Weights of a small encoder-decoder image transcriber: 5900 steps.
Rows from block 7 of the image encoder of a small encoder-decoder image transcriber, named by matrix and row number. Rows with one number belong to one neuron. Each number is 500 + 50 x the weight over its row's rms, rounded and kept within 0 to 999. All counts start at 0. Numbers have three digits each. After the name is the row's rms in percent of the matrix's.
After each neuron's rows are labels from the 100 images, of 14976, where the neuron reaches its highest value: "patch colour" is the nearest of a few named colours to the mean colour under the peak; "peak on" is the class under the peak. Only what is clearly more common there than usual is listed. The data: analogue clock faces. In brackets: how many of the 100.
# fc1: MLP up (encoder.blocks.7.mlp.fc1.weight, 1920x320), inputs 240-319
# fc2: MLP down (encoder.blocks.7.mlp.fc2.weight, 320x1920, transposed), outputs 240-319

fc1.567 103:448452462510478578552526472418490496436508467521619566648467468491464467535529539453494501508465491510498546415408513494487570517489547490498579520501479514432455447538539537470506511468454575474489388504535521509536538502534466510484542541
fc2.567 101:489457499519517452435436544577512366546611574510475382522472518497471522557601438528507501503454507487502417538506369518515648485465405579451501459463487471523472404388533527530456406474546460505562489479529493565448550448547453528556463422
patch colour: white (27)
peak on: face (77)

fc1.684 099:490515565472550461523561530554427511468554563420520522465563555466481497490507493499509554483470513444543524391527500534523451462469516464401524511532614537479526470513452462486516487446603488559550499481536506595474546461532472482516506549
fc2.684 090:526463429507460545543513469380497507410477538508432586538371459507582424443527524528470417504583580527449507461517473456541536396488432563583462467424483519537426545590531422484512476512513537468475511635580480604546467499437534503601550488
patch colour: black (35)
peak on: face (96)

fc1.657 096:433515526515449486498423510504537542439463599546530552592452512528512433514576451545549566545538478436509494430519553612405516411528554472461488541473535551556492475513463547521490529484573542591555465554582561506505513580462561423437520495
fc2.657 099:387538529535427458454468531486494535526572444544456440448423484533561484607544565398549534491524468545458529489532451503500525424387518477469535502528477477544476481599486494570529469558538487546557492483508446604517520497547450437496501402
patch colour: grey (68)
peak on: backdrop (85)

fc1.202 095:539445537488490441524496472501534481415519600428553574415569517551549576554525519477541479549532544522524466507511435475497482436502511502447474586509496528406500464505488490469405469428471555446413492432510576445521527457454531513473457426
fc2.202 085:570499447476457510469485477589506544519498516516452522460489458465579363428498511466487444615525540409524472452451539489554559441520470607562504444402455468524407520454408458437470570597499540461523445493565508602446565626537492593483559557
patch colour: black (29)
peak on: face (81)

fc1.585 101:500425453575468517564506516564487535441431507436437562488623610468507515505470467480478556489461512528483436548430393486588585527545546464513457493510521545602494472544422539566503499539442438482474440468554586464537443523598496515488445513
fc2.585 102:598522544471600447492562454435523502475482589565430582518434417493469489516367403514550487465425592460540568448521468529494510436505486499574517469518490601580452468494484403438539557538461488512456526544529371463590450476457483554561473462
patch colour: white (30)
peak on: face (99)

fc1.320 099:577573536452499530441506528460426451420492473332476486390486507557509519442509567509397513604453498511499445509552465446476550489502440503570555518449463502428508460454463567453618536449561533470479453415449502511464463423529416467456476553
fc2.320 089:587476463535456390560473482471591434487419592497542400546588530487630462475489467453469495525496515547500511488493444498489602519578456550538563516490492534482430496529449464520423461433596631492508549428615498537435495603473545568546447526
patch colour: white (29)
peak on: face (100)

fc1.622 101:447563519421437483431477519504356526453594494440500454445546568478595499553540432545502457531478529461555519506507391506504378390521499453524470491500508493576509507427443497496401567501518489505397431447497390519585484510428542372524467436
fc2.622 109:556555537534487492601634474524457562564523474496442487498500480416482533513560466479462548438501464478520425619496459514532462393541497548496529523566481457492388481561474517522454438497510435478505520560612402619521423452561424514534583483
patch colour: pink (44)
peak on: face (92)

fc1.407 106:430432543525544500465491532546511463499540577552524520472378631517524565505489594558539534567448516497491371507464576434516560545498506581593519570503552485507543408425482519596536497442517509509510463577545483584440549529547511533493433482
fc2.407 106:554490536473468525515533644510464444535501509504455426460539522504566418493462530463546437498512523488415467502382440523484539471495535572450437530442420448523476529449403460563414444469532542567451420433581492507550460466576549448530481488
patch colour: white (25)
peak on: face (99)

fc1.580 100:585522481443464520509450582582429477464478498562487431476488565404439553460493445384556529503482489538514562466453479367464536461491452519462484539572524447475503496535573407407526483539469569533382592477505519457491441530519439559495417503
fc2.580 085:557483489447450599523504491424542438496521533467550544448446440495548477436524505448352478536451563483491450487492499554556534452534458492505496457523413487569575466503437514497475571501539570535528526427520596451435518587414607429517515575
patch colour: black (25)
peak on: face (92)

fc1.115 101:545494497566358614540473555462531524470550621451466508462583569516568557448555522515450477457450507505562457513557472524441481469536432518402480474483496521508466503505518575452438441442459472529428477469455520420487557460472533517447492579
fc2.115 085:468527488432530512611547563531540396506529501421418484643534454443548519454530549526477509531520543473543506462556518469521607510534468569499479523450453530471421517517521516547533557484470584506517537445597537405488542524473519454506449479
patch colour: white (25)
peak on: face (98)

fc1.615 102:482565439550471493500523515498448510513483620495496529539566486479485497430499526496517555527386485507425457505487580483501509506451539510482463489451496401468495527500457501524531505596528478442530406481479490462431540500531473575581554600
fc2.615 096:477472569504530576423485418541504509525584458517462588495543487503457481480449491495488480432500560531538487565529506580528445471526535551565487459423539511494556543469560490496439521495555522482429481526516529479539430501402433504541551492
patch colour: pink (44)
peak on: face (98)

fc1.86 094:532589440540534460461370538469476500416476456560480572474544564466525442464464498485516509468432518496490456472467439681494474454425587522561430470479472501492492406506470410408504495547456590568459469582552453509471462440564576473570576527
fc2.86 085:472449513508544564466455395615467542523447583508460483574636509533448594603529513484583525422547563569520595474502447486513470476516454459372501486458421534538384556415571464476584564487596513495554465454542505496580486576517500590522577547
patch colour: black (26)
peak on: face (100)

fc1.149 097:506509499547385577475567542466527524565551449449423504469491564520437548475506525493481494562471548488510438486567446504486475439557513540489468468496540489460497545524538536501566553519434471597505507495415550474489553517518519467457516488
fc2.149 106:496485602487513451474473551512408476521410497412533541531355426432474491433487520503499577581495535465505476487606512508449504560469453512449500548533493515433433486496490458591397492507489554581536412600544531458557527499438473455540486462
patch colour: white (26); black (25)
peak on: face (96)

fc1.137 099:527511534627615451516407421453554505522510460504514493531553422469526541468499481541544517534442471431471509547553421508419514550557493489422529569471443522487465469493432502540452561537541555546461458491554493528530479491488513470509456395
fc2.137 098:520576531465410518514568493484434482599483572451486465501529463435543491502481474485532549460616442588526504588444439495593452517505622417470514436497450556531469556495599511537537483527535606516489553483642537491470556529525406511464588473
patch colour: pink (44)
peak on: face (100)

fc1.468 104:444487491516481446518512524517498423476510565485478631499483563480543514499535583433473475423460511523515579480515429458501504445460464648520499476616529512504485456457485441442496490508526495482486517474501588589475529462440505527462438497
fc2.468 092:536495435363477494486488418484478542493502504438474535526496520552516503505458575489453464468528564466495513476604533419495525507486408494583405471446403467427479415514447510497458560548516588462528501480475401450457520529579522389459497438
patch colour: pink (44)
peak on: face (97)

fc1.282 100:524518500532470491482453526469479512414499572606511427486443573499516529431546495519552571479530564543458493502356590447500605542380443483492451479432588508466505472422456514507504501424479511465492504589545488511463503539559490514581364568
fc2.282 097:496531534464564498515501464516431487446451500413424481419480500533580453515549516502468436537448489373500542485526467471548470493555522470569437480452588490586572550460553472482500611459540390494424408463585606440540520547435423566495480555
patch colour: pink (45)
peak on: face (100)

fc1.12 103:439488488551528447508572477534488415491505557554451548400560532502543487541534485548542516508501511479540515468570377551444527447526440532487507475545467550568558492526483579427524500465473426407484496406514549565495419345518542469517484554
fc2.12 105:527516593528573533552497480506526550526521393503525502505484538497569484471503476565480474485482470460509587499551499565409487361474514471537414574543494515561428491524468463566487541489479489521441487568444537425501444574440457571439562479
patch colour: black (29)
peak on: face (91)

fc1.498 104:500448484515508507455494480511551474456581455530495487568586584475520476516508466458482529530536424468454460486451493477467459459427541481487405576481467506449437556417502581430480464444482517473520516486532631556511552537513590550536475539
fc2.498 099:546499538442464447578489490507539357479490488412532476458532487507549564463537586497420490559522596438490455520436491509499551473615504493428510491507471460479477545515435507522487546556538548606555521545506525348497509509513488554479530499
patch colour: pink (47)
peak on: face (98)